From a checkpoint of a small image captioner: encoder widths [48, 96, 192], 7800 steps.
Rows from block 6 of the image encoder of a small image captioner, named by matrix and row number. Rows with one number belong to one neuron. Each number is 200 + 20 x the weight over its row's rms, rounded and kept within 0 to 999. All counts start at 0.
After each neuron's rows are labels from the 100 images, of 14976, where the neuron reaches its highest value: "peak on" is the class under the peak. Only what is clearly more common there than usual is listed. The data: drawn branching plants. In brackets: how many of the 100.
# fc1: MLP up (encoder.blocks.6.mlp.fc1.weight, 192x96), inputs 0-95
# fc2: MLP down (encoder.blocks.6.mlp.fc2.weight, 96x192, transposed), outputs 0-95

fc1.134,205,220,229,206,175,201,227,219,184,197,185,201,192,181,197,204,197,200,215,246,204,217,200,165,203,181,206,234,226,218,230,213,212,193,219,180,190,193,173,208,196,205,223,161,190,212,220,208,204,210,218,215,180,155,207,185,162,196,230,204,171,184,188,207,197,201,189,174,185,222,240,207,172,173,205,225,236,188,195,173,165,176,178,199,224,197,195,187,223,156,212,190,218,171,185,223
fc2.134,208,176,157,210,174,188,186,220,178,220,227,202,207,226,195,230,219,197,188,208,206,200,215,188,169,142,214,184,222,190,215,198,213,208,227,217,195,226,185,189,204,181,194,178,193,191,204,200,208,195,165,199,244,189,231,176,208,154,185,207,187,183,231,220,217,203,162,240,191,204,191,212,192,183,226,219,219,217,212,192,205,180,173,223,235,194,230,203,208,196,225,192,188,175,183,224
peak on: ground (94)

fc1.72,188,167,178,211,210,204,228,176,162,208,188,198,203,207,215,209,198,202,212,215,211,197,177,183,154,210,193,228,221,186,219,220,275,207,234,189,227,193,217,178,202,184,245,207,171,204,182,203,239,225,171,190,199,204,210,192,203,191,181,187,197,147,194,188,176,175,197,199,201,214,202,232,200,184,180,207,190,224,223,200,171,215,181,199,203,214,199,182,197,172,199,219,187,225,202,197
fc2.72,205,201,202,185,193,167,200,190,198,206,198,196,196,222,180,182,175,190,213,196,151,180,239,228,180,205,213,224,166,191,218,173,194,205,195,200,214,196,222,209,208,188,202,222,224,221,186,192,213,220,197,195,211,208,161,214,161,189,259,193,188,217,186,229,197,203,251,196,216,187,206,197,205,198,183,221,196,210,170,215,212,168,170,200,209,219,243,181,190,186,140,199,192,193,212,190
peak on: ground (90)

fc1.26,162,189,193,145,185,183,200,194,198,211,194,228,172,172,203,233,209,220,226,213,197,224,212,248,195,178,209,181,203,221,207,198,204,247,219,179,224,190,192,182,179,198,197,163,185,190,178,212,219,206,214,172,212,195,190,213,199,180,179,184,223,211,199,233,197,200,192,228,203,172,181,204,237,195,188,194,209,158,182,183,172,227,222,195,213,202,227,197,190,207,207,243,185,195,190,231
fc2.26,226,218,174,182,227,175,182,180,228,197,211,229,199,184,239,186,170,173,209,182,174,203,184,189,200,211,182,194,205,211,201,177,148,193,166,210,182,203,228,226,182,186,172,218,200,212,221,243,201,198,218,198,189,175,198,193,204,188,216,186,229,242,233,216,180,210,221,184,194,220,211,203,179,191,248,210,196,193,224,184,226,176,217,218,177,222,187,178,212,214,192,224,220,182,202,193
peak on: wood (57)

fc1.50,193,208,221,187,224,182,205,211,226,180,190,182,207,210,187,189,230,195,183,145,170,232,201,184,198,191,218,189,186,204,188,224,215,205,179,171,225,199,205,200,200,170,209,201,242,170,186,207,207,205,153,164,208,207,189,190,189,193,178,191,217,204,191,211,201,192,193,246,194,200,214,201,182,172,179,219,165,204,188,208,225,208,239,218,203,191,194,211,185,233,231,191,224,221,260,194
fc2.50,201,191,171,206,199,208,200,194,139,227,229,222,199,190,200,208,203,224,217,211,233,201,222,207,205,224,180,186,206,188,191,172,189,220,187,197,181,197,197,190,199,225,187,178,148,195,232,189,231,186,210,199,184,201,212,250,192,195,221,214,194,181,224,197,202,212,197,200,201,171,204,183,209,208,234,199,189,223,201,208,171,160,179,208,215,197,197,204,221,154,179,198,156,172,157,185
peak on: foliage (56)

fc1.185,207,199,186,182,224,196,207,187,224,215,198,223,215,203,233,191,205,194,172,213,211,209,186,215,217,198,216,188,185,180,180,211,188,176,203,187,231,205,179,205,193,211,217,167,187,191,200,189,211,207,182,206,207,183,165,207,247,231,157,206,187,205,214,201,209,218,215,186,193,197,191,214,166,169,202,154,231,191,182,248,195,220,150,210,171,165,234,186,230,207,218,208,196,235,193,175
fc2.185,185,206,222,233,179,209,185,191,206,192,178,151,182,179,191,176,243,209,194,219,215,219,180,190,183,222,191,231,247,185,178,199,194,216,199,188,212,185,217,194,203,247,196,192,210,179,224,206,198,193,197,203,221,170,222,204,173,174,236,192,219,191,206,210,202,217,178,187,201,201,204,211,196,194,213,258,194,177,186,196,195,233,235,229,215,195,177,212,190,185,198,165,199,154,188,214
peak on: wood (65)

fc1.131,216,231,206,178,196,163,209,238,226,170,176,207,215,147,199,191,233,186,178,240,175,187,184,224,207,176,206,241,168,189,210,185,202,180,152,186,184,196,196,203,214,236,207,210,190,208,197,201,210,202,177,222,199,252,163,203,191,179,198,225,179,225,157,198,185,207,216,199,194,212,203,179,220,214,207,197,189,225,196,208,196,204,220,215,209,165,190,196,216,192,200,205,212,211,209,203
fc2.131,191,193,210,204,193,236,209,167,212,197,200,184,189,177,222,200,197,164,226,192,180,213,193,176,220,191,213,218,206,198,218,232,213,213,206,185,197,204,209,251,232,185,196,166,171,223,204,205,177,198,210,186,205,198,216,218,218,211,204,185,212,204,180,178,218,192,199,162,178,179,216,226,234,169,246,213,177,248,206,170,203,197,218,171,188,207,197,174,173,222,185,192,162,197,179,229
peak on: foliage (62)

fc1.95,224,184,202,206,139,200,226,224,165,195,221,196,180,181,209,195,216,185,205,237,187,189,210,195,165,203,214,226,256,193,220,191,209,194,240,195,217,232,175,213,174,186,204,172,205,207,191,199,215,213,217,215,201,179,207,216,197,191,213,187,193,157,234,216,187,210,216,193,208,197,165,206,201,170,206,217,204,198,173,203,203,160,219,185,211,188,200,172,195,183,186,224,179,219,163,224
fc2.95,186,185,146,202,187,191,196,167,176,227,208,181,210,195,181,211,200,217,185,185,219,192,215,204,216,211,205,174,202,204,212,189,226,210,213,198,186,224,193,189,189,200,170,151,224,230,228,204,219,196,165,197,187,209,215,189,227,155,215,214,185,198,189,249,217,202,194,203,219,182,190,173,227,204,213,178,213,255,226,222,194,179,149,224,210,199,214,189,204,194,182,199,207,175,196,209
peak on: ground (58); wood (42)

fc1.121,205,234,204,237,203,187,204,199,193,217,246,185,202,203,194,227,209,219,182,197,188,202,174,214,175,226,204,183,184,205,181,202,218,217,207,160,178,184,179,221,205,210,227,190,182,191,218,210,211,214,231,191,191,201,200,178,172,189,225,184,168,190,208,196,173,188,213,167,196,214,232,215,201,201,231,212,162,204,190,183,216,197,214,194,168,168,150,229,221,198,204,234,145,220,205,196
fc2.121,198,188,208,216,219,208,200,220,211,205,211,203,179,183,230,225,166,181,197,193,238,215,243,204,185,214,191,168,187,194,211,196,218,184,184,188,213,185,215,179,166,230,184,201,188,213,212,206,230,211,195,220,226,196,213,211,214,211,213,174,189,199,188,176,259,188,218,192,167,203,202,202,182,179,232,176,152,200,154,220,178,196,210,197,162,185,216,204,174,211,202,204,151,210,206,192
peak on: foliage (100)

fc1.146,231,202,200,214,219,209,194,209,210,182,193,200,172,208,223,198,229,201,213,166,165,247,181,220,220,202,172,236,223,208,171,189,187,199,209,233,225,178,154,208,172,164,147,186,212,209,204,197,202,206,202,203,188,215,207,205,176,207,210,211,189,200,217,189,189,202,188,196,160,208,228,194,203,182,192,180,171,231,248,202,193,199,203,160,190,226,187,217,202,190,220,200,208,182,233,189
fc2.146,180,196,189,183,194,194,196,170,214,211,201,194,240,177,167,204,185,228,214,214,233,136,218,185,205,195,202,184,190,197,214,183,204,218,192,171,187,185,251,203,253,203,209,188,179,191,207,220,187,195,181,228,186,167,193,187,185,222,204,200,221,196,213,195,228,197,195,226,181,199,211,199,215,210,219,211,205,164,146,223,205,200,178,245,214,191,197,174,185,199,187,204,214,207,176,212
peak on: wood (50)

fc1.66,205,196,197,154,187,221,185,178,237,204,208,206,174,221,195,177,191,199,200,215,199,219,219,169,180,198,175,196,215,191,184,237,229,222,229,193,194,185,206,171,189,157,238,210,245,196,210,209,178,171,220,228,209,180,224,182,193,179,214,181,205,189,196,200,170,198,224,179,222,216,185,202,176,180,190,207,198,201,195,180,222,190,195,222,182,188,232,178,172,207,198,205,196,226,222,255
fc2.66,237,164,202,220,211,203,205,180,173,197,202,206,184,197,223,195,197,187,231,232,221,184,213,184,184,189,217,219,213,226,209,217,182,224,217,209,178,220,234,214,227,210,183,184,185,214,195,193,203,180,222,186,213,190,225,225,173,188,233,191,178,205,213,194,145,202,212,214,182,199,191,197,201,199,244,207,177,184,238,210,170,184,163,205,206,201,205,185,215,198,152,190,184,147,215,197
peak on: ground (90)

fc1.32,210,218,225,203,199,195,223,220,191,179,214,184,207,231,207,187,187,216,189,227,197,209,154,232,172,217,164,189,204,197,201,234,184,203,169,231,196,185,175,231,173,175,199,220,239,204,175,202,217,185,192,202,247,195,155,211,204,223,212,181,209,174,199,189,189,201,198,206,170,186,201,238,213,201,199,199,177,195,195,213,219,190,228,151,226,198,209,184,217,222,182,214,191,173,176,205
fc2.32,161,226,229,248,215,252,204,192,256,192,236,210,178,174,201,188,247,195,205,197,189,195,190,177,196,199,192,185,213,184,170,190,223,187,211,211,196,217,211,192,204,169,263,182,170,172,221,193,173,200,180,207,226,180,193,155,206,199,189,192,198,185,201,214,195,177,229,196,186,196,207,201,209,213,178,197,188,214,197,193,212,209,206,201,192,225,192,204,214,221,206,178,194,185,199,212
peak on: foliage (78)

fc1.8,200,179,203,168,182,178,207,232,178,190,214,212,220,193,184,166,214,213,203,202,217,191,194,204,153,205,200,240,205,184,162,196,201,208,164,188,200,198,221,182,211,193,215,205,204,232,231,215,230,191,187,199,209,197,205,202,187,208,187,220,232,161,189,187,159,198,185,194,178,171,192,191,198,198,227,245,193,216,195,250,187,201,233,189,228,179,199,198,197,199,232,157,232,217,211,203
fc2.8,183,183,166,209,243,196,195,219,226,191,177,229,206,204,174,152,203,207,203,187,203,210,223,206,199,180,237,219,218,195,214,220,171,181,217,185,196,223,196,211,180,154,220,179,192,205,184,212,183,176,208,213,218,188,202,212,214,191,202,192,178,172,175,153,238,231,197,192,207,187,181,208,188,216,212,220,177,211,228,224,177,221,202,175,211,189,182,226,213,220,175,197,196,221,246,206
peak on: foliage (99)

fc1.80,188,204,185,179,177,184,230,221,181,186,205,200,220,184,206,202,180,198,193,198,217,204,215,176,232,177,208,166,256,197,226,245,185,185,195,203,211,203,247,196,220,198,224,224,191,196,202,184,237,198,201,202,156,181,223,190,206,152,156,181,207,175,231,200,189,227,223,185,189,222,204,181,208,195,207,183,241,204,184,199,207,222,197,215,184,201,169,192,208,206,180,177,200,189,194,223
fc2.80,203,216,186,212,209,214,202,188,223,224,184,182,195,221,213,183,173,210,177,205,186,185,193,210,178,197,196,223,187,233,182,167,189,205,182,198,227,205,174,248,191,164,198,246,213,193,163,221,191,185,216,232,212,201,158,218,175,237,209,204,199,229,164,229,218,154,190,230,214,188,174,198,198,198,194,234,178,198,178,222,196,170,202,182,189,209,201,225,188,224,194,207,222,197,208,200
peak on: wood (38)

fc1.65,184,196,202,190,205,196,210,200,221,196,188,180,181,226,222,181,209,202,216,194,181,179,184,206,195,172,178,175,213,165,184,206,201,221,182,184,177,208,216,218,186,217,230,230,176,240,196,232,212,195,198,211,236,195,191,213,204,196,220,202,211,204,223,203,217,174,158,150,235,189,221,211,229,191,240,195,212,160,217,200,173,181,199,212,213,175,173,215,161,203,194,212,172,195,197,242
fc2.65,201,203,191,191,166,187,211,196,223,223,207,208,210,215,190,211,216,220,209,166,203,241,213,195,166,201,221,192,209,182,272,231,182,214,222,187,176,187,218,191,216,182,214,174,182,186,224,197,222,183,211,234,224,186,176,175,202,195,162,202,185,197,213,188,220,182,195,206,175,209,186,217,221,203,196,181,205,174,196,192,182,222,232,210,181,209,233,197,181,179,227,204,207,157,240,205
peak on: wood (45)

fc1.17,202,171,183,182,198,224,212,190,187,181,186,217,195,236,200,239,152,172,200,224,206,190,217,198,203,195,224,233,210,193,180,201,225,171,184,184,231,234,189,227,172,199,177,182,184,228,199,168,203,188,230,215,178,207,187,200,247,201,212,189,168,198,205,218,214,153,198,210,190,223,198,189,166,185,213,209,206,167,199,195,205,208,217,187,221,213,213,169,189,220,224,196,190,241,206,209
fc2.17,205,209,217,205,198,241,197,177,175,207,207,203,193,163,197,163,216,205,233,199,201,232,191,194,218,182,179,146,192,211,224,207,204,209,248,226,171,175,231,185,216,207,202,214,209,193,194,194,203,189,203,197,204,204,212,184,226,207,133,206,194,217,196,189,195,216,210,219,194,206,201,217,185,177,192,193,184,214,234,183,200,204,167,219,182,195,172,177,216,180,218,205,200,177,140,209
peak on: ground (63); wood (37)